Rows from block 6, named by matrix and row number. Each number is 128 + 24 x the weight over its row's rms, rounded and kept within 0 to 255. All counts start at 0. Numbers have three digits each. After the name is the row's rms in percent of the matrix's.
# mid10: scale 2 width-5 conv, dilation 2 (model.blocks.6.mid.1.0.weight, 80x80x5), inputs 0-19, a 5 kernel for each
mid10.0 101:128131124134127149158159146145123119122115120151136158144144140129132115160162147145151158135139135128134129115122104130129129143133137100110107121105077074087079067151137141145145123120112111110114116112125118176163147159165139133129138137116121122103120127106112094112117112101118110141143147149146
mid10.1 100:131124140129146145155141142137152155149165143124139120145142129148091145117173134140138158092083089089071096098070099057111104121121125128115123123116095103114103091141128129145134129103112095143128109116113141157113119112139149136138124166112103105129078109156115136146133127130117122117106122101137
mid10.2 101:146148147145162158143148131124115123130130135106120118130092162151162129162150112123128150114117096112107118138125141146127111118123097130104127111106123121125122111155139129141133135119119116135109086104118123140101117108127133107118122151119119108131112151144144136146127111107113107127118126121133
mid10.3 097:137117136124142118198145171156108108115104106133153143139193126143105172149115097102086086153113145106137137117101142105157171145173148100121120123122141150130148130133142146143131145146152123147110104109104102099104104089094145138117129134117119098129095122194147194186125127126119123133116134121125
mid10.4 100:108121115127138165111151119138101106130153121087139097090153097080113108177142126107119141127131107110119126136126085139129140096132141128127132135123153158107144158110125131109119104106103087111093128127133134163145140150158098132138138117169162134140158095079081085120152140138130137084102095129116
mid10.5 096:108105109113109124109136150152122115115121119084114078059116155125125090172181211180173185125148143131152130119132143138145152166162152096102104090101139138146133118123136107106155150179133143151120134123131124161189172168177128129136129123138121130133132191143116125167117131136106112124121104121079
mid10.6 094:123172126164120138101128160141137105118127113110090084138051178137151124188155174171169163123108127121135145101145117132116104137123129140134145130157116101121112112133125130119140120141128131115114125114119113123162148154139142154131168114138090144081123160143119159132162130165140155075168087155092
mid10.7 099:118118125138125135150133152150114109122117100178183166167207182168144147212076090074064081113126124114131127123113133148151139135137130139146152145144152151129126136135146142138130088091105094073100104116100095057086076073077132114121137132132117116134140124126123094134154148154152149117120107133106
mid10.8 097:134126108121129164157123123121171187163127114115148136126157165123140138121141158130133158125133161143162130116156120117145138134133129131155167174138133132140126125130154131142135119145082122146135135101110141129150117150167143138105139132116109125114105148196153167126134129134172151199164129129113
mid10.9 111:139133136129133137133128119114079069066072071095105084087082128126117109121149142146137140150154163145146119129135131125060063058064062105103099114114128135130138134135122130127139125126129115119112107117107103129120129127125111115124121113133141137135130060063047068074144139139143136125123119127135
mid10.10 100:076078069058059117161166138140119133141129130133148143136168186179140123168106131146134140148154148132139145130145162144154151131157085067118101123075127142151168125108121110139089119144121114114125128105108112096118110093109150155108157132114124126156118166148137121141116123119125120126146145123084
mid10.11 100:106112112112110111104116117106100113123124111125150124119129111128123124108102110119131120149154154146155120139135121115107104086098102097102101098101135149139136144108111124120117098095106108101122115113115116099103113117112108110109103081138143136124122076073065067064140143142143143122134133129125
mid10.12 100:102093096081094124142163122168092089112089080127147180111183151127153120172128133136133124123099119132128097126135131125129138102152082111138133147130113130124127134105128094142086124093106126107098077098096109113127108124105126159098167150112115125120139180106151097170118138115158120191163166130119
mid10.13 099:120120121114119150161187133183161143140148161153100130138109103124156097120154146154155155136161129146130107166121109132114104129110097102074137098095126130141130124127125139137128153139140149135132141136148147174155164178183140130146168170121145133123122189115158136136106113110125102105072092085088
mid10.14 106:127100121104101124156135168129124128118123142158119097154153159144112154148125118130139115125142133102124146137132140136145156141151135120116123121093118127127131104137145151157132155177153172171163151159156155091111114106099087098107092104120124130126117070155087157153110101126087100146128149148135
mid10.15 101:065057051058048121121133131134147147149149146139144151151165121103117108118105115108111102120130129121134075065075064064135142138140145140152155149150125127120123126113112113111111132134140146138147139139145134107107099103092184179170173162090097098092099130137148144135131136134122124142134116125122
mid10.16 100:145138152135152122125157117170138118114112112070104092069137091156148168115147138146124109114150113136113067139121111109119112072105110156122143148149126122105092133141145138155130140135145121144107097101104116135123147132118144135139110144104133082112103102145133147128111136100134116148102125125136
mid10.17 110:130124141124134141154164162163140133122125119122094105112109106152097136132132138150126127126145132150118078091033098048114112108113120129129132128116091087075067071118131129126121140146150126148103105115101114129138160137136124129136106141122116083112105105180149130159108123118112119138115130116130
mid10.18 098:093095077096071118158165143163095098122101109142146171134193194179151125181093138126124101153167157135157131121144136135149154115154089085141116146108124148153163119090124092145084121150124144126129135110109117074112099086083146176101180126132123140141147168109127117147146148140145142143155126138087
mid10.19 098:152122166127162068126119108162138144129129120106093130083141089169102158143127097127103107119143094150108142148116180121119150111152141140113131095109110138090129107122116110101107140118135124135121120113103121131096132102123129101131094144150159094171117098162121116170097133105112115170107152109151
mid10.20 100:137140150144117110114147124142112093105111095112075108098100119120105136137126171144137140129147124121137101111076099083118113118112114126147131151143153156118110154130159168173158133141144126121051119126088067124175164161155128155142118135090127082089107153119129140139138165144157143132135131140117
mid10.21 098:135171130170123174108100148141101093103088098103121100153078174121136141167152157128138145129119121108150147100143132132116119137122142106125131145130128110147134136113118141105139140160138152138102106099127112140155120138124136151132166121114095140092115132131105149123142132163131156076168078145092
mid10.22 103:116106119109123114111132108107108083066072076103114128080103113123134113095150156147148151151156184184161130141148133133106106102100109131126129141143134129134124130159147133136148112119127104101143142148136148144147139140140130136140141143103105108092091119121115083091141134122137129132120113112125
mid10.23 095:112116126117107170141148131139119122134137130114115122105119167172173126140102119146124120138120135142145145139116125139128130129114112142131165146130131137145145145110137168123100106115124105095116116142128124116119136114097165137147122128125123102100113171204224196150144144146132125144163186163131
mid10.24 104:068070068058056146162172168153085087086099094132123118139115111094108103121151182148170166140138141139142121119142130121124110115113131142148147167154088064085069066138149118138119121143124123122091099093099100148170135164162179194185183187144115143132138139135150138166144152141154153108121102103107
mid10.25 108:125121122112124155133135127116086096092111101130127134132116135148117137117132128134126133125129119105109112119110119100067087073085074138133132117130119139127147126133113131109129115108137107115130128156118131143121133130142138124139130140114131121125104095057066096073148127137121141113111100093108
mid10.26 107:089095086094089125135140135124149149149142157124123132126155133102131107141140147137144139098085110081095071054088058075135132135143141147154149155149095097113103095142127129140134101104090101100133122110135134147149138147140139133125130116089091105084099162117131140143139144133140134127127111118122
mid10.27 099:107107097109096119120122120137107095106125111072110108089074130128123114139147167135148174157137136132137125106105081103156156135140154111127124127133156141101118145108124118115140109117102100104112142131126115155175158170188113144117131103164143117129154106055080090082118110104109110063083097107092
mid10.28 098:126123122125136133111118119137141140146139135130095106122102132109133132156184190192190186160159156154161149148160159158143156143137136137145140140144128134146140136144148153141176179173169164174161142135143166171160163166165143139141127137130135135133136145119144140154158129141140144105122107130125
mid10.29 092:118114140121135158128116145155128126133132124158159144118197128153041166140141137128136121129102123132093175083134186059137121097131125117132122114112146116119125132114137141140114123116118144127135120132135116114137119117136129134127134153121101118135109127222066127224080109111096102128145154111151
mid10.30 099:115112104108096093083106120144123128098130118167133157158155144097146123127153201174160143147138133137131118109115119109127124122111135085120106085084133121135089144113139137123122109123089117118085129103092084090137139121116099123137117108105093093089087150130139141136120133160150149105109100129138
mid10.31 095:122111138107145101114160153128111103114110115140091118130072155152112229083157127142141125137139130145147087141160134066143137112134123145131155137145097147137121097131131129138106154114125133132130104121139145138117120131127119104122098163092168118129101146087127134136128162130132160151120130111133
mid10.32 098:155121147130132071104101082143128144104139114110076087091108076159110127129116097128103123134140106137127157149096160127124136112149116123091109083101105144084144106133107125103113138125136128118133137152124133136110163113153119115141099139151158086164096095156123117169126122112110106156074129095125
mid10.33 087:119143129129129141071148129080105126134118126116113125166100181053140210029132114124135111089127148117133088110203069113132139142143126152137120142138126126143132127125144132133123124119138140091120127128124109130118097136123130109117135113113138150115134180072103185073104130124125132139155105128156
mid10.34 098:112122102115123130097118108121102106115133119078085055068081120134063107117130130116125137140113118104146128108093145149114128098143123152161147109115130132076108113127143134123113105123094103091111144131136137110129132121122122134116108127130128081127128162177121107063149128128127140122124119124116
mid10.35 104:133144130142130117119131131149115112097098107103111098082143105135091134127139132133124122144133130144130112118122134116105111100107095135128133117130123134136141135116125122123115125125110129127124116116114114137132134122125129112125112125116119124131114104088087071130103108109106112107094090083109
mid10.36 101:083064080076075128133139129133121122129129122140128147139124111112091127075123119122109119132133125124134109083087101078136149140140136127144151129137115133119118126122121125115124136137151139142118136136120115106116125102112164166154158161088082071087067127122125127113120122120117123126124118124119
mid10.37 103:125113131116136149160161153157139129126129119151144156149138101127087119077140118126113134117111099117100114102082109082127129122132126142143151144142071096081080071141139140143146148131147125152128127130121142166150164151174137138143121161121108080121081105166123134143133143146144149132114128109122
mid10.38 106:131128141117133157121119115115065060063059057134125117151104141142136137122144138143135134141140158131146122136115122114069095090088081096097116119123135139139145137106096120097130101105134091115084094103075082117090109102092115120134109124130137130136122040106120129048133117130117141116134133115128
mid10.39 094:121119120120122177129128108115119125127121121141130139115107146135136101120124127140132130119111092117125156143124132130132125124107110143133137126112131136144135139081101124101057134116127122107126130137125122156145147137132122091115099101146152140122124163173211173139124139143136141124137170144137
mid10.40 100:121129124138130146170152167148096095102085089131128104125157140148115144157138133136142135144157148137152105130104118112101133090117111095104092107103137165145170137123132111134111105112111104118119137139131135116090109104107105111110103100121136119130112147139143147162144135145132135152146147162133
mid10.41 107:080062058070057085084084088103128130114131126123112117134110122118113120090114142142129144109115090110098121126120113114121126102106111115142142116109115125112121118108137135121137099108113108100073123119087082112136147145156105125126119121130119113129133149137133135120091102098109100120121113126105
mid10.42 110:108104107098100144146151147140143145138139138119108116119118109130099116132154156160146150102125110126103077074062074072114108111112125132131135136126081098085085093143141145141139115112116108117120119127120129164162172164166142135144134149110109083104109113149120120140124131128124126135129131129134
mid10.43 102:100114112112112134125122122139093089120148113120158125124153118122112122143125122110106130149135133111147132125118116128143139129152145140154155159152139145103121128152154171158161085079085075050074101129104101121131125127142120106113125115142134118123133102102096063089191186186174178097097096136136
mid10.44 099:117134112138126128111138121136112119140083134124122102079130118131127091156120129100147132086109139121134105149124127141093128114111107117119085132102131090147137112100119106136149123132113131148133132114160144137131101148119107097115112105104115176121121081105136051135087077086063120089135122141126
mid10.45 094:115158115133133144069108120111150140147124140107132143152125172046162151087139135141156129140106155126123124091164079130096103128095113096118068099117134086138118138106105112111114104111100125094126136106123119126134115162132117121081153103116101146102136148126130163104157140151131144106163080149138
mid10.46 103:116109109111121122130121130119126131126135130142153130150141096105091092126145138126143149139164152164151134128130126132138138132139143131117130127128093091106091084142138127138142142135125137147134139127141140131120119136152128120122116141140136127139132088112097099125095088095107107116116122131123
mid10.47 104:135144131141135146149147147134115117119108112121122127121149115097125102138144138132142137127125144122137113097113088113138121137131143096113101109107103096101096091156147145155152136143124133127152147128149143132133117136123148133128133135104090094077088141142152129141119122114127124158158141148141
mid10.48 095:126109147120156105074121112130127133125133124142110089126148130142037200111156138136128122136168115174114141118144174057140125099147116140121137114105126127119133106126116126120085134113123131129148120141152145158149129136146142125136102159126128119151100146149080149171111137111111119148106150085154
mid10.49 099:070079091093088140089120125120127128126119123152147135128143122131079125130151144164150153150128115145114128117121159090122133117137120128142142123108136137135154127107119125130108138098121127115139121123139138150158154139154140117133119141131138128163131164153081086160107111114119118154170157143151
mid10.50 102:122141128144125092084095095112152152153158147121115136127166128120141130152140150132128134085087093078093087088108072090133131142144149116122117129138150155158159148129112125113127131136130129121150146131146140126125102100098141136122127111087073102061070141085131113113151137149142137146147140149141
mid10.51 105:106101104108123156151144133113119122124125126105148132139143105133125126096139126123140147132126135137122107128131133138110119113118112123124123125116075075079072071128131122130134118119123126142081087088101108161134134152163150135138144166103119108122126117143130122134110120111118113102092103101114
mid10.52 099:118102125115118119156138126158118115131122104152124155127174098177134131187115093108076096157140127140157145157092153125163152115158140128131135150119127145103114129074081065084059116111126117117128130127111111091080087073071143154141139168132135102143140171155152143197148153149163155090101094077057
mid10.53 099:146145142136140162126179124179110126113122112117085115079118081157120140121137114136113141135145124139126114154107136138113113128127122148143153152136091131106139107160151146134124135067092078099128101111109130152122142123145151124144141151120163118147126156125174135135155156146146138125093113095112
mid10.54 092:111135129140128106098141154101134145141129143139128097101095168067106166078141126128142127094109167133090118123208130091122114103111133137130101116159119098122120117112108112107130136114135140088135129123140139141130124126129122100097120104117121157115129145094091115132101113115121133155154105139155
mid10.55 100:109095084085093174118157108157092105137163109102145138121122138111114138111111117094098127143138107133130128115110095094104143110139140115128135134143131140082135141146155178139156077086084062080147174166169167122119131136146117110084121102133139085114123140087125149115136111122120104099116113136128
mid10.56 093:117132128127127159085115129125113118127121119153133126125150162142098134141149149138159142131117139150117193088145167103132123139133140123133142115149150122141163151092098105103108120117104120109142144143139145126145134130143153160141153163124081125119107148194073104146140135154138152101145111109119
mid10.57 104:127144134140134107109108108084146135139123149114109106103082137099149094135127133120130127133119142131134131129152120134126131130121125121125106135140122104131108119117112132131147143131118133127119117100138122129135107128128132140108153119123125165130128055047084061064152143147145163087118083105108
mid10.58 097:116111126121126134090116088113119104126107124113167148115158102129150124066118151131132135134139150151115111148149122122114125129132135093126073123119135118114106147111118113110118114101109119109164157149168151114120110115089136103091125095112129140103133128104150129092097092079125084118113107110136
mid10.59 102:115099101099116086082094103096134130139144139126133125131143130117105115121135104099116128101078092087080060054073069072120121119132122116123130127133119132134133112153144140150156113086060077106139130113126135137113106112120147123114118131086093104097088078107101094102142149147135148126136136135141
mid10.60 102:148150149149148136125141132113127128136130129124162114167130166154152162164094101103108112128134148136149120141136133131094100100084081097117108102103109135140130114100114108103122107111111112117126133124119115133141139151141085098106100101131148147139136075047053071059124131115119125171177180174164
mid10.61 101:085082087097110130123162139119105108090099115126123099128134119112077109146094103109135127125121142108120068082112103068140128108124121167174150159167122119145112112153132136159145113098101110122115106115134125108112119133137109112134134139096106121105102158160109128168165156147150154165127124139163
mid10.62 095:122187124186125096107127132125122110102127098152082097152096163150162094255121144148136147151136153135139130117129127144118118132097158147146141122152138132138127136143152166141166142157148138129112156131131151133159164146160142147141147110122061128079112143081161103161188138182148147077172102166085
mid10.63 091:112123127123123171099135149116112121122116125143157114124168162098076169107155148133166154119106163145116153071178141065121117108115132129138113144147143113133133133121139140144133128121111132103119109118125107141151125152156136139133152141123113142124129143171059150178114126136131136136159127119148
mid10.64 104:131119122113122128112137110110103086076072092081103065050090111116126078151171162169160161128153164140144108118130114129085104091100109118122126134125130133139137143138130125128144114118130101118129134137126130144138143138141132116110116106101107112125123080104097056134178164174165172116116099123129
mid10.65 099:111111138111139104136106139110149148179142161153131127162155132147126147078156089101114121127091102124127135119109147118130105144126082103081091092093092118145124081169134126182147139120093118142132094092140144163106090106113116095093082142079106141131057125168127154140159147122141154109130161146115
mid10.66 099:144139132138137140138121127149144139149160150103142139113146132127136127139126095087116129115095096095110102092120095115129137134129135115127123136117120124132133119168161150161160082101059077092117139122136143132117100107114091075054066073092091111090093079101104107072139134119135133124141148143144
mid10.67 100:070069066075067121148152125171105104118104095148125174115188161139186141192129130149141136154146155149156125128144134129166180155166141087137107152104119153138152136090128101138098133119128132129132112107103109127127132125123129172131154147124136137141138168088161136147132151142164154127148116131059
mid10.68 100:122136125142126168110159120153095126117121110133128145136144112171121183121138111122114120130167133153136105143107150122108121107117108117116123114105113136132149131146137137129118112111118113116140132144139150121101120102123138117109099109114138112137117096135108157124159163168164168129131132134135
mid10.69 103:136149140146152124111122130139103089098106102133150135132154131115121109163123146120145149125126133116135119118120114139157149140147153149162151150144179147142141148143165152155160076090052084092106123107122100120143126140145097096104107109156138137143154099098098080124129134140130141110124117139138
mid10.70 103:108109112104092098114101112141079081096087080120094142098107147134154127147164178161173173147120137141138160129131140128114116120110123110114104126117136113132129142130140131123143125148128143119086127109124114141154144153167162175173183171124108108104107089127128080109104107121107131072103087097103
mid10.71 095:141142156161150079149117096141101130129115124121116129079119149168173164141113125136106121158176161165157135146101129120114106120128119110103092114076153150137167145125106127144097120122114121100109111103144128091110104094122130090097124087142148117137126088108132084124134146147162148151144158138150
mid10.72 103:142136146134148114137136126133103096091087089116091100092117112133092141096118112117106105161146145148149127121117134112124121120129111127112131122128125131132146132108105110110103120125118125131147139153142168103104109098109145132144130150086094077101080118095078124114121127116119115154131147131147
mid10.73 102:125110129102117158129142136110080096077070082109129113116110127121136094111115110122110117156141165148152098122120107114070105092098074108111116131124121139142157138106096115109131111103123096124108095109083116131098117121110093083113097108108125124128111071076114112060140132133130135118109106094117
mid10.74 098:106091101089095131127160105140136124134142130126121175128142131147199147160160145179164162148111133157117117124145117087130172102151125107157118133139131172142150158091128071113143138111149119125131116117132105133116148143127123208148142174094113120107095156109173124154145176135157179112132112136093
mid10.75 097:102085109099120159116140110145114098122100120097143139051178078125139085114114144126122133128133143143099099130144115143094126108092115112124099140118146121142110142125130121138140099092120096138136140151163167147142133134132091062091095073115115143110135120089161094135154132124139116100102099109135
mid10.76 098:085087102087087144115110141118118130134122121101141119109143131128133080131151149160150151139123139120122126103144117116115117111125115127133142123128121130126144125114112136121113114096095088093130134133128131168157163152162129084109106099121116125126121131147130078132116108119121112138138132145145
mid10.77 096:159154160160172104104104106132132129120126118099128121104151085167072180084146123134116129140148127155129082143090152087115122111123117148131136131133136152137158134147149141143131143130147130159131116125121125152128148121140153120145116155085121078133090074099082108111118126125120121133101124100131
mid10.78 105:089102123117101092098127103130104107112144106127159146108147081148125145162138131132106111148146119134144125142093138130137147116152127144132139114124142159109132151109130137123116117127122120113101136133087095122125133111109116126119115124108132089136110126113100108143124132141146139129118119120105
mid10.79 099:109117110116104136129122123121072064107133110157122114170107126132120158124109098122079103158146128130154132126084098091122093089116130131128134134145156150106119145164134158151151089071102097082090107138122127111103123111125081081097089093152143118120128136126136152147168151157145131084088105101108